{
  "arch": "resnet_bottleneck",
  "model": "image classifier",
  "dataset": "made-up ball-and-stick molecule models",
  "train_examples": 97500,
  "image_size": 24,
  "crop_scale_min": 0.8,
  "horizontal_flip": true,
  "translate": 0.06,
  "cutout": 0.25,
  "targets": ["style"],
  "num_classes": 3,
  "norm": "batchnorm",
  "activation": "celu",
  "depths": [2, 4, 4],
  "kernel_size": 3,
  "stem": "deep",
  "avg_pool_shortcut": true,
  "widths": [256, 512, 1024],
  "mixing": "mixup",
  "label_smoothing": 0.05,
  "loss": "cross_entropy",
  "head_dropout": 0.2,
  "init": "xavier_uniform",
  "residual_init": "scaled_by_depth",
  "optimizer": "soap",
  "beta2": 0.95,
  "lr": 0.0021,
  "beta1": 0.95,
  "shampoo_beta": 0.95,
  "eps": 1e-08,
  "precondition_frequency": 32,
  "max_precond_dim": 1024,
  "merge_dims": true,
  "one_sided": true,
  "adamw_lr_other_params": 0.00099,
  "grad_clip": 1.0,
  "steps": 3400,
  "batch_size": 384,
  "epochs": 13.4,
  "lr_schedule": "cosine",
  "final_lr_fraction": 0,
  "warmup_steps": 340,
  "weight_decay": 0.4,
  "adamw_weight_decay_other_params": 0
}
Rows from block 6 of a small image classifier, named by matrix and row number. Rows with one number belong to one channel. Each number is 128 + 24 x the weight over its row's rms, rounded and kept within 0 to 255. All counts start at 0.
After each channel's rows are labels from the 100 images, of 14848, where the channel reaches its highest value: "top examples" is what is common among them. Only what is clearly more common there than usual is listed. The data: made-up ball-and-stick molecule models.
# convs1: 3x3 conv, stride 2 (model.blocks.6.convs.1.weight, 256x256x3x3, each kernel summed), inputs 128-255
# convs2: expand pointwise conv (model.blocks.6.convs.2.weight, 1024x256x1x1, transposed), outputs 128-255

convs1.189 [137 150 103 117 146  97 123 129 111 130 135 129  96 117 127 101 128 132 138 135 137 113 108  84 115 125 124 132 107 138 107 143  75 102 114 124 106 165  92 161 100 124  77 130 129  90 117 108 131 138 110  93 120  86 153 110 119 125 134 119 144  93 114  72 104 122 140 110  98 146  96  93  95 140 115 121 147  66  99 120 111 110  94 151 147 118 111 137 103  99  83 137 150 100 108 120 138 173 135 114 135  97  93  85 110 145 139 120 115 125 131 140  75 142 145 162  79 147 150 108 105 143 129 146 121 116 106 115]
convs2.189 [133 167  87 121 161 138 132 102 133 104 137 100 143 118 154 136 128 149 168 108  94 146 152 128 138 172  95 152  76 124 108 137 149 151 100  78 145 125 102 140 125 118 132 131 174 127 160 123 119 146 148 136 127 153 134 147 119 149 119 153 127 159 103 139 155 111 115 122 106 142  86 104 156  96 113 127  94 118  69  97  99 137 110 125 164 141 122 140 140 132 144 145 135 154 158 130  99 130  96 118 139 112 138  91  64 137 154 109 144  95 141 115 120 136  83 111  85 143 116 105 151 156 110 147  91 138 147 144]
top examples: small balls on sticks

convs1.12 [ 94 118 114 149 110 116 141 119 127 139 151 108 115 139 108 123 148 133 109 105  94 114  86 112 116 120 124 137 129 119  75 128 117 126  94 112 108  95  85 129  81 103 103 159 132  92 109 128 115 132 118 140 124 116 123 146  98 111 161 106  87 104 117  88  95  98 133 130 108 109 123  91  94 103  87 109  91 109 100 104 111 101  98 124 154 129 131 115 132 113 103 155 140 111  94 106 110 118 117 114 117  85  95 141 101 122 132 153 111  98 156 111 129 151 124  89  95  98 102 101  78  95 118 124 124 157  94 126]
convs2.12 [169 139 147 148 112  99 147  94 149 125 105 190  96 153 132 143 147  85 121  66 128 127 124 137 175 118 137 167 117 143 144 104 157 167 122 135 159 135 101 148 161 139 136 157 106 118 148 165 139 112 126 124 155 100  99 121 130 130 122 136 100 152 110 164 151 179 117 116 129  99  96 108 130 102 123 134 169 119 129  84 158 151 166 143 147 143  97 107 126 142 136 162 117 134 138 146 111 143 125 165 145 116 155  98  90 122 114 147 131 147 135 109 170 131 129 127 142  92 128  63 166 107 125 192  73 118 115  84]
top examples: balls and sticks

convs1.81 [122 108 101 138 101 116 152 143 117 168 119 128 134 165  95 100 159 152 125 142 112 122  88 105 116 115 124 145 116 150  97 151 100 123  93 138 120 121 104 155  95 128  98 132 132  87 126  99 143 116 104 115 144 104 145 141  90 123 137 127  92 129 166  94 101 119 163 139  83 134 109  91  96 120  94 137 106  91 121 115 110 104  97 157 121 156 132 160 141 109  98 148 113  98  89 128 106 160 114 117 137  79  88 112  87 150 130 122 106 160 151 127 107 133 123 135 121 112 120 100 109 132 135 109 158 148 102 109]
convs2.81 [172 123 158 138 110 149 130 107 189 134  94  98 152 107  97 156 138 116 128 102 143 138 116 168 161 100  83 149  83 154 110 163 183 134 142 100 159 138 143 146 147 144 127 108 126 152 146 132  93  97 136 143 161  96 124 138 174 130 103 131 106 137 111 173 116 154 115 131 142 131  91  92 170 157 127 110 153 116 108  77 112 140 148 119 134  93 118 115 130 119 149 147 115 146 111 116 136 171  97 125 131  87 128 173 122 143 143 138 104 103 159 144  86 128 155 162  77 107 137 127 105 129 150 130  89 133 116 112]
top examples: small balls on sticks

convs1.231 [101 138 183 128 140 145  96 133 170 164 117 142 135 150 143 153 113 124 127 143 117 147 130 145 185 109 114 112 115 124 148 128 145 136 139 121 154  87 141 167 137 126 143 135 145 154 165 165 118 116 157 120  99 160 109  88 146 131 129 147 101 102 135 138 120 167 164 106 153  85 144 154 137  79 138 123 120 159 138 160 126 116 164 151 139 146 111 129 114 141 178 120 133 134 166 152 146 167 114 130 148 105 120 168 151 149 123  92 163 164 114 125 177 123  93 128 149  81  90 160 139  87 105 158 122 102 171 133]
convs2.231 [ 92  96 134 133 151 138 103 187 111 148 130 134 105 139 116 138 112 129  88 138 127 125 150 121 115 104 137 133 129 124 167 119  92 114 151 164 113  98 165 135  82 154 138 114  98 152 135 141 153  86 164 111  87 179 123 143 133 117 133 112 153 135  97 104 120 111 110 120 158 103 143 160  98 189 147 124 176 110 117 131 131 122  93 118 151 136 114 105 116 108 115 122 148 138 125 103 101 117 121  94 170 122 123 124 119  87 145 137 142 137 125 131 174  89 180 176 139 178  81  92 105  86 141 153 162 150 113 111]
top examples: space-filling; balls: three; balls: four

convs1.90 [149 146 149 146 140 164 133 153 170 137 132 156 137  90 131 152 113  91 138 132 103 152 145 170 154 114 126 129 148 118 158 113 189 172 139 143 148 117 152 136 149 155 135 178 131 137 141 181 123 120 135 132 110 153 152 115 148 134 128 165  99 171 149 158 162 156 160 128 164 119 165 143 152 128 132 184 105 160 160 143 137 173 132 114 109 120 136 143 134 142 160 118  95 127 135 128 136 122 122 105 134 180 150 186 156 115 117 107 148 151 122 124 172 135 115 113 181 142 123 139 124 136 138 153 139 147 146 137]
convs2.90 [117 136  94 157 130 127  91 123  80 107 137 169 126  88 110 101 139 108 135 145 109 115 117 112 129  99 106 116 100 100  89 157  99 127 109 131 120 105 138  85 114 129 157 137  65 129 136  74 174 126 100 164 115 136 124 128 111 116 137 134 128 119  99  78 105 113  77 130 134  75  80 109  99 131 155 116 131  80 143 145 157 123 129 149 128 118 126 147 151 110 126 120  95 152 134 155 138 133 161 150 151 100 140 153 135 114 122 152 128 119 141 130 128  88 116 125 112 128  89 126 142 132 144 159  76 110 144 135]
top examples: space-filling; balls: four; balls: three

convs1.143 [ 97 118 104 102 124 122 127 129 118 181 130 109  99 156 130 114 164 136 174 151 111 111 102  98 115  88 103 117 107 167 121 107 116  91 102 104 124 105 123 163 114 117  99 141 135  98 148 122 130 129 103 102 158 117 151 133 128 121 104 103  69  91 173 106 112  96 145 111  97 115 118 128 104  98 102 124 130 109 126  90 150 106  88 182 117 118 124 138 113 126  92 144 122  98 106  82 119 143  99  72 120 107 112 123 106 148 161 139 121 166 131 116 111 159 125  94 119 103 113 110 108 109 128 126 157 162 120 120]
convs2.143 [146 115  99 105 154 116 103 198 143 150  80 106 121  97 152 128 142 110 151 109 108 121 190  93 119 142  90  98  77 124 122 182 175 169 124 149 139 149 142 159  95 110 151 156 121 123 125 125 102 109 119 148 126 117 118 131 132 149 107 133 118  85 119 140 147 114 106 103  78 125 124 105 119 110 135 110  61 144 103 102 158 143 130 137 127 111 160 160 134 143 109 147 119 123 148 121 120 120 127 105 121 133 153 119  80 140 130 157 136 155 126 118 100  78 125 148 118 171 105 102 136 145  95 155  81 117 190 148]
top examples: small balls on sticks

convs1.173 [140 150 170 102 139 149 128 128 162  82  95 142 128 134 163 185 101  89 128 124 109 142 160 147 147 116 109 143 142 106 125  99 142 164 135 143 147 157 133 101 122 127 141 155 115 147 167 179 107 114 150 166 110 157 171 113 145 124 104 139 126 147  88 146 164 148 140 139 148 124 148 136 158 127 147 126 125 140 132 155 165 182 166  85  97 154 122 179 132 159 181 154  84 156 137 114 129 126 171 140 109 147 119 166 136  89  94  78 149 145 122 116 177 109  95 128 130 149 120 134 120 147 126 130  82 113 147  98]
convs2.173 [139 123  98 139 124 132 151 144 138 122 126 135 129  98 125 124 109 115 108 164 101 117 160 127 120  90 140 150 125 117 134  90  91 156  57 139 128 118  99 150 141 107 153 116 127 102 138  94 171  87 151 194 147 109 128 126 147 106 174 131 150 123 151 117 131 144 122 148 146 118 125 115 131 139 123  90 143 106 181 109 129  80 142 126 146 146 145  96 122 144 105 171 125 138  89 109  99  92 123 147 142 142 150 155 140 110 115 156 150 139 130 135 134 134 101 188 141 111 134 123 137 110 125 134  93 120 113 114]
top examples: space-filling; balls: four; balls: three

convs1.62 [109 128 104 139 116 124 134 132 127 181 158 114 103 182 174 137 205 149 140 139 113 132 105 122 153  79 118 120 117 180 123 100 133 107 121 115 114 114 134 141 112 140 117 134 145 119 133 131 114 145 108 116 133 117 169 145 123 119 134 117  85 106 192 118 132 119 160 123 116 123  96 125 122 102 115 139 135 119 149 112 120 113 138 178 102 104 161 141 108 115 151 138 129  97 110 128 156 129 111  73 123 101 112 126 110 178 176 131 134 175 142 127 122 184 139  97 120 123 142 115  92 115 125 123 170 173 129 135]
convs2.62 [128 111 127 120  83  95 135  93 183 123 122  86 126 113 150  99 115 134 150 133 118 106 125 156  87 118 169  82 147 131 140 141 142 111 151 142 111 123 143 122  70 146 113 101 127 121 170 123 108 119 117  58 156  93 116 121 109  87 138 110 137 112 118 128 113 110 133  80 139 164  97 111 142 115  76 147  77  99 130  85 108 143  91 115 113 105 116 101 111 132 139 111 149  94  83 123 131 148 129 113  73  91 129 103 139  94 123 117 104 109 100 128 121 135 122 117 130 105 114 110 111 131 113 120 125 132  98  97]
top examples: balls and sticks; dark backdrop

convs1.135 [135 131 146  98 122 100 140 136 107 153 139  98  96 151 134 115 148  99 136  96 126 112 123 120 164  67 115 100 113 189 147  75  93 138 139  96 137 125 103 144 147 141 117 138 138 109 126 106  89 149 124  64 117 101 169 109 153 102 105  96  98 122 131  98 142 133 158 105 113 101 119 120 143  97 158 120 160  90 118 124 118  96 108 152 111 112 135 157 110  83 132 112 151 129 139 151 187 113 157 118 126 132  89  74 148 155 164 103 131 143 125 118  97 158 117 138  99 137 147 119 113 146 108 122 100 135 117 123]
convs2.135 [122 122 118 117 129 127 159 114  78 102 111 138 169 159 117 124 141 102 163 139 105 113 170 106 107 164 105 100  76 108 149 180 142 127 140 151 143 137 135 135 103 147 125 109 141 145 106 108 136 163 112 110 118 119 105 121  88 111 104 133 114 130 137 106  91 154 176 109 110 152  96 115 107 112  94 120  91 150 145 109 114 147  63 133 126 128 113 134 103  51 137 118 109 128 118 110 155 109 124 115 105 154 116 104 112 109 114  88  72 130 113 122  92 176 108 107 118 113 112 141 124 189 109  77 101 136 102 104]
top examples: balls and sticks

convs1.65 [110 113  85 104 106 112 125 106 111 147 151  88  99 133 136 112 170 139 150 146 123 112  81  83 142 135 157 166 137 156 101 156 116 107  98  97 127 124  98 142 103 101 101 127 132 114 118 104 139 142  74 118 107 110 124 120  98 147 140 103 119 107 132 104 133  98 117 117 102 146 122 103  95 138  94 116 128 117 132  78 113  86 111 129 152 118 134 146 125 110  99 141 161  83  78 112 128 132 104 122 156  91 101 115  83 173 146 175  79 145 136 148 119 140 168 124  92 122 127  99 106 113 136 141 140 136 109 145]
convs2.65 [121  93 107  94 120 116 140 167 173 148 136 104 171  84 102 118 110 103 101 129 147 187 115 109 116 151 119 129  73 116 125 123 144 142 141 156 133 122 134 109 109 107 136 108 151 143 129 149 117 117 100 146 164  91 121 118 174 126 144  96 166 147 108 119 137 147 125 119 116 144 142 146 178 103 120 131  73 151 158 163 134 138 114 106 132 137 161 201 128 142 155 130 157 183  94  96 157 145 151 106 188 142 128 137 101 193 109 171 118 129 128 115 152 110  96 169 141 155 130 139 109  79  95 109 113 113 159 165]
top examples: dark backdrop

convs1.138 [ 88 126  88 154  94 124 129 115 120 151 111 100 102 112 136 139 143 155 120 121 123 123  81 106 129 127 122 144 155 142  88 132 127 125  96 137  90 101  91 147  70 102 113 135 128 102  88 129 126 153  92 124 157 117 101 156  96 132 137 103 103  92 178 100 128  75 105 119 102 129 111  90  94 142 101 142 112 107 160  96 101  97 125 141 145 105 129 162  93 147 114 142 142  84 109 109 118 137 104  97 121 115 112 155 101 159 146 152 107 121 143 149 139 138 151 111 111 117 119  99 103  83 150 144 174 139  91 124]
convs2.138 [101  92 110 101 152 120 117 155 153 126 111 103 130 145 122 148  99 148  61 164 134 125 111 150 103 106 109 154 123 175 133  96 129 136  96  68 127 112 105  88 140 111 148 131 145 154 144  91 149 110 150 108 136  99 157  92 111 115  99 153 131 134 119 143 139 185 130 121 120 115 186 181 151 131 173 133 119 156 129 135  95 154 131 121 131 132 147 133 141 172 146 107 155 191 122 111 143 149 112 137 122 119 139 142 141 159 145 120 139 167 120 123 113  99 106 155  89 151  85  70 138 136 103 128 172 139 132 129]
top examples: balls and sticks

convs1.11 [117 117 143 149 114 138 131 141 150 126  88 117 116 111 133 125 112 163 112 147 118 153 154 142 154 153  87 159 201 123 152 112 149 108 146 152 137 157 144 105 149 144 152 161 128 156 155 127 120  84 142 163 147 137 116 134 117 115 137 153 152 153 129 161 134 139 134 141 171 121 147 155 136 150 142 142 118 166 166 131 132 146 137 146 119 174 183 164 130 145 126 148  68 151 112 123 119 139 117 122 124 157 168 159 147  88  87 127 129 140 120 115 139 129 156 108 149 110 147 138 136 103 169 132 146 181 139  96]
convs2.11 [116 125 120 101 118 100 110 152 163 106 104 123 140  81 149 139 139  87 169  95 145 140 200 123 100 150 140 124 108 132  89 172 118 125  88 189  90 130 140 159 106 147 104 110 166 120  77  67 141 155 165 111 100 121 143 110 136 142 168 126 141 104 147 113 136 116 143 105 107 137 107 163 127  93 140 107 113 117  86 157 114  89 105 153 100 144 135 117 160 129  88 124  93 138  78 105 169 108  49 122 116 151 109 124 109  95  91 158 124 154 135  84 129 104 143 138 145 137 132 168 131 172 100 128  76 115 109 108]
top examples: space-filling; balls: three; balls: four

convs1.64 [101 102  99 152  78 122 191 127 123 160 108 100 120 120 153 122 119 138 163 155 156 104  83 102 131 119  99 141 110 169 114 126 103 110 105  86 110  88 109 124  98 130 106 144 134 128 137 104 147 123 112 126 108  95 108 132  92 132 119 109 130 102 132 115 102  92 118 107 117 154 125 112 105 159  74 147 124 118 119 103 111  91  99 164 115 138 132 151 106 100 105 170 125 117  88 109 132 132  85 115 169 104 111 129 103 125 142 160 112 171 149 141 114 146 163  88 118  97 158 126 101  80 107 134 151 145 109 122]
convs2.64 [145 125 170 137 147 104 112 129 119 128  93 114 146 108  62 118  94  74 113 127 102 109 115 115  94 143 106 178  98 118 166 147 104 119 126 160 155 124 115 116 147  80 126 141 111 112 120  94 144  99 140 127 141 155 112 138 148 142 128 116 135 136 113 113 139 144 132 160 105 120 126 164  94 145 136 134  97 132 143  89 108 123  99 143 147 119 160 142 105 136 161 165  92 169 114  79 115 121 140 124 145 105 162 116 151 129  78 136 130 130 163 148  76 110 131 166 106 148 109 133 109  92 121 157 133 125 151 168]
top examples: small balls on sticks

convs1.15 [ 87 134  80 116 108 126 131 121 135 163 115 118 107 133 137 119 121 123 140 143 120  98  99  76 116 115 144 144 127 136  88 133  89 103 115 118 103 127 100 124  86  99  84 155 115  91 136 118 142 146  98 139 108 120 119 112 108 119 141  88 118  66 125  98 109 109 125  93 130 138 109 100  76  98  98 111 103  93  66 108 101 100  88 121 138 117 140 155 113 103  79 151 145  95 102 122 115 176 120 103 149  81  90 125 106 145 138 130 108 142 124 131 104 144 116 123 109  84 128 111 109 103 146 154 134 124 103 164]
convs2.15 [135 149 139  89 161 130 142 102 144 157 155 140 134 166 134 123 152 137 141 112 102 126 157 129 150 151 110 166 112 123 126 140 121 109  90 147 116 182 123 155 108 134 115 118 187 132 155 126 137 105 126 140 109  93 128 133 144 105 103 156 142 116 141 143 135 135 126 100 136 170 125  92 144 122 113 124 144 172 137 106 115 143 127 168 125 151 122 124 122 152 104 137 157 142 107 154  89 138 130 117 118  82 171 115 132 167 114 165  98 101  95  90 155 111 149 173 137 122 117 120 138 146 105 127 144 128 155 126]
top examples: balls and sticks

convs1.5 [147 151 154 118 133 153 100 141 161 115 139 124 135  99 158 170 113 105 125 114 122 133 157 151 144 115 133 103 105 109 166  92 154 158 160 124 111 115 177 105 158 145 166 148 139 162 111 156 100 123 142 137 113 163 119 109 156  89  96 146 121 144 103 156 147 145 128 122 149 118 129 169 157  98 155 165 122 159 157 158 173 145 153 115 105 103 137 122 134 128 167  89 123 157 164 154 142  90 140 129  98 152 151 160 161 102 115 121 170 122 108 121 150 106 123 118 150 137 119 154 146 128 141 151  88 111 162 126]
convs2.5 [145 130 125 120 106  96 180 146 110 127 146  87 137 135 121 123 143 104 132 105 100 115  83 159 130 134 135 124 137 191 117 131 127 152 140 125  91 108 105 110 143 101  96 107 125 120 133 144 128 126 162 101 119 107 156 132 108 152 152 149 126 155 131 123 172 107 146 117 148 138 141 172 105 136 139 122 151 131 138 137 101 112 136 145 106 110  85 134 138 123  95 136 165 129 112 142 156 128 108 134 123 142  91 113 143 108 118 101 141 105 156 119 114 127 106  86 129 153 103 141 133 138 152 130 146 148  90  98]
top examples: space-filling; balls: four; balls: three

convs1.28 [114 104 104 165 107 105 162 120 137 153 158 122 123 145  97  95 144 145 160 142 123 113  85 111 115 155 143 161 112 139  96 141 107 109 105 134 134 128 101 176 106 104  99 126 124  94 115 112 135 152 113 111 158 110 126 160 106 139 153 111 114 111 149  96  77 110 156 146 103 151 137 105  94 143  95 143 107  95  95 111 104  92 107 131 160 152 131 142 137  82 105 148 125 107  96 116  99 137 112 117 143  91  87 103  86 145 134 160 117 141 156 135 106 133 146 129 118 102 147 100  91 120 149 130 165 146 100 119]
convs2.28 [149 169 127 137 131 133 153  96 149 117  98 134 138 113 106 110 122 135 114 120 114 124 115 153 161 112 108 133 125 155  87 113 131 160 166 109 124 162 119 172  95  94 123 149  60 121 149 107  97 128 135  93 100  96 135 132 120 130 131 123 138 139 110 112 110 150  98 140 117  95 104 146 155 142 137 156 182 124 106 113  64 122 150 125 123 161  95 138 153 132 156 142 102 151  84  97 111 160 128 123 153 103 133 129 111 163 115 151 118  89 138 123 147 154 105 105 117 100 127 112 161 123 174 119 135 138 144 128]
top examples: small balls on sticks; dark backdrop

convs1.6 [ 94 113  95 127  93  84 155 129 111 158 136 106 122 145 121  95 159 130 164 120 145 114  94  97 126 120 126 148 127 156 109 125 110  72  93 111 120 103 112 172 102 143 126 122 136  91 127  83 133 140 113 109 151  89  96 123  89 139 120 116 125  92 123 101  93 100 145 111 126 159 114 104  96 141 104 141 124  94 135  92 116  86 113 151 136 134 148 124 125 102 107 145 115 114  88 114 113 141  92 105 140 100 108  88  84 153 150 153 116 128 132 138  84 134 157 114 119  93 145 100  97  93 108 119 148 143 117 158]
convs2.6 [158 138 140 135 135 112 142  97 123 117 123 151 117 118 120 118 107 137 145  77 138 157 108 144 108 130 121 139  99 121  99  91 162 127 132 167 154 144 123 123 153  82 154  89 148 118 139 113 107 112 135 113 142 138  93 131 144 128 137 190 155 155 104 135 128 133 112  97 102 128 114 127 124  88 121 159 177 110 109 184 121 154 102 157 123 121 143 102 125 201 112 138 124 162  95 112 124 143 104 155 129 152 136 119 113 193 132 120 127 118 158 108 142 140 158 122 122 123 120 134 142 139 141 144 127 135 106 172]
top examples: small balls on sticks; dark backdrop

convs1.153 [ 86  81 123 102  88 130 135 126 116 139  89 109 100 117 136  88 105  94 132 101 132  92  82 111 104 150 115 132  98 148  96 139  93 115 112  96 129 103  98 133 103 112 111 114 133  96 125  83 118  90 124  96 143  92 148 127 106 143  93 121 134 110 133  94  72  97 102 118 113 163 116 100  99 141  83 109  90  84 106 127 124  81 147 155  84 118 141 133 130  89 116 122 124 119 109 102 127 128 110 150 146 108 110  81 105 128 120 143 111 141 152 109 116 107 145  95  99  88 126 119 120  95 108  94 127 121 103  78]
convs2.153 [140 133 132 106  88 139 118 120 119 175 142  98 106 148 134 109 103 132 121 113 149 119 133 141 171 124 191 169 173 148 126 114 147 119 142 141 102 139 154 111 198 116 155 120 157 146 150  98 126 148 104 123 115 143 120 123 166 131 130  74 145 119 130 134 125 122 152 113 179 147 138 137 162 145 139 132 143 169 113 139 140 115 137  98 121 115 119 122 123 125 105 122 163 161 159 152 135 106 151 152 131 157 140 135 138 160 112 117 100 146 138 122 175 135 117 145 166 150 119 124 146 133 116 138 152 129 150 170]
top examples: balls and sticks

convs1.245 [127 146 162  99 134 158 128 184 156 144 108 100  96 168 142 147 143 137 122 123 131 179 147 112 186 140  95 118 152 121 157 146 129 136 146 128 138  98 168 128 149 177 153 136 170 155 154 153 128  95 154 137  88 147 125 105 152 138  97  96 135 114 154 152 124 144 142  95 160 131 110 170 141 119 129 118 129 139 145 155 101 111 163 147  77 132 126 156  85 131 140 128  81 155 186 124 133 170 111 108 139 143 141 156 145 158 129  94 154 166 114 140 141 114  84  89 131 109 130 140 110  84 132 133 117 119 145 125]
convs2.245 [ 99 151  96 139 123 112 124 146 131 133 183 122 133 158 139 175 113 151 101 146 132 133  84 137 158 120 110 141 124 175 136 117 126 121 135 141 126 139 127 139 125 141 133 131 113 124 145 133 145 122 130 121 129 159 151 117 168 144 113 117 160 144 157 124 127 118 120 122 130 114 113 152 114 147 132  87 168 121  93 126 151 122 132 142 133 130 103 149 115 113 138 107 122 123 159 127 166 111 160 154 107 114  72 131 135 142 133 131 146 117 137 141 164 108 146 125 162 114 161 129  84 102 144 163 162 178 154 126]
top examples: space-filling; balls: three; balls: four

convs1.100 [ 93  88 111 100  62 119 148  78  98 125  81 103 108 149 148 110 130 147 164 141 105  95  80 106 146 130 110 119 139 138 106 144 111  97 107 131 128  99 109 140 103 103  85 137 153 135 129  87 130 123  96 105 120  91  89 148  93 114 119  99 109 138 133 117 149  78 127 115 102 146  86 105  94 130  95  92 115 123 149  81  98 100 128 161 130 134 132 177 113 107 112 142 125 108  91  77 161 100 133 118 156 131 125  97  99 159 112 125  83 140 119 121 139 136 138 129 103 107 139  90 122  93 104 120 160 114 116 139]
convs2.100 [113 113 154 117 127 120 121 119  88 145 102 140 130 174  60 139 119 115 147 152 186 151 131 103  94  98 146 113 164 137 138 106 107  76 131  82 143 126  66  83 109 102 123 107 144 116 117 107 139 128 122 130 138 140 113 134 126 117 159  99 108 133 133 136 150 121 153 140 135 162 172 173 132 157 130 119 129 116 179 157 124 133 117 123 154  99 130 126 152 152 132 124 127 107 125 159 157 159 121  95 137 117 116 130 156  73  95  74 136  97 108 151 165 136 138 181  80 151 126 148 131 124 115 101 160 141 110 107]
top examples: small balls on sticks

convs1.148 [149 140 135 146 140 169  97 130 159 124 148 138 153 121 128 153 126 117  93 105 127 149 156 152 104 113 146  92 117  97 154 106 158 149 146 148 130 139 152 113 151 147 147 127 129 153 101 191  98 139 138 147 160 165 144 151 143 100 147 144 117 143 129 152 160 158 129 155 164 101 154 150 157  97 145 127 126 178 145 143 148 186 165 121 139 125  91 105 149 167 159 116 122 143 135 147 130 115 137 132 110 148 150 166 160 118 107 150 146  82 103  97 170 130 123 138 179 149 101 145 162 138 122 111 148 168 159 128]
convs2.148 [117 113 112 129 140 122 135  95 126 113 140 131 100 115  96 111 131 102 123 132 119 143 123 117 126 116 116 153 117 123  75 148  97 176 103 125  84 187 120 107  95 103 126 102 104 123 100 134 170 141 144 177 136 156 170 145 127 128 164 121 105 132 101 117 125 125 107 117  94 119 111 135 136 154 130 120 138 104 131 164 136 102 103 153  97 159 155 117 114 103 113 123  89 150 106  96  97  84 142 193 174 106 152 146  86 107  99 134 117 100 141 130 133 104 144 177  97 131 142 152  82 134 140 167  69  89 135 148]
top examples: space-filling; balls: three; balls: four

convs1.13 [100 132 120  86 147 124 136 130 136 151 124 112 115 179 120 129 171 120 133 140  92 112 114 106 141  57  82 113 135 148 146  55 112 125 125 120 112 121 125 184 125 135 119 142 157 104 122 123  90 121 126  90 104 128 132 122 145 108 104 133  88 104 169 101 107 128 193 118 122 108 134 117 135  85 131 132 131 101 149 111 152 112 143 151  87 103 150 122 111 122 129 152 132 126 146 102 155 130 134  61 146 117  87  93 135 190 155 123 153 149 128  97  94 164 116  99 121 134 104 115  94 129 124 135 167 140 132 129]
convs2.13 [130 120 142 139 141 136 134 110 115 181 117 119 131 125 176 134 146 141 100  99 105 111 159 104 119 151 154 154 140 120 127 149  98 108  87 119 116 131 128 131 110 133 135 141 104 128 122 104 103 146 106  78 140 153 133 117  58 104 117  97 111 115  72 128 118 126 155 119 128 117 108 125 170 124 107 149  85 115 123 143 108  90 124  91 148 107 108 147 158 121 142 137  84 137 115 133 105 155  75 151 121  83 120 137 106 103 121 104 149  96 138 105 142  66 115  73 109  93 123 127 155 137 105 110 119  92 161 116]
top examples: balls and sticks; dark backdrop

convs1.211 [ 89 102  91 126  96 133 128 128 126 146 117 100  86 122 148 135 153 109 136 164 108 112  89 107 117 116  96 151 154 158 139 134 139  93 116  99 118  98 118 154  80  98 147 115 168 109 151 135 128 122  92 141  86 117  86 115  99 137 108  93 112  90 157 114 133  92 130 110 113 165 105 112 100 148 109  82 110 116 174  96 112  97 108 173 107 123 134 122 140  99 106 162 124 106 108  88 111 121  94  98 146  80 104 117 114 156 102 145 137 150 155 142 144 160 166  83 118  68 140 119 116  77 132 146 115 135 107 110]
convs2.211 [107 143 120 171 141 128 123 126 121 108 158 135 113 120 134 171 109 113  51 118  98  97  97  90 116 100 156 174 171 137 121 140 109  92 136 147 123 121 108 142 119 108 123 158 106 107 113 105 100  91 130 136 117 106 133 133  84 148 110 151 141 128 113 117 151  86 122 125 136 153 171 174 124 113 142 151  99 119 100 113 120 116 147 118 131 150 102 159 113  57 144 120 121 128 142  64 146 119 154 125 160 145 113  94 148 126 153 133 148 178 144 131 136 129 132 115 119 141 133 125 153 133  93 172 103 156 132 107]
top examples: balls and sticks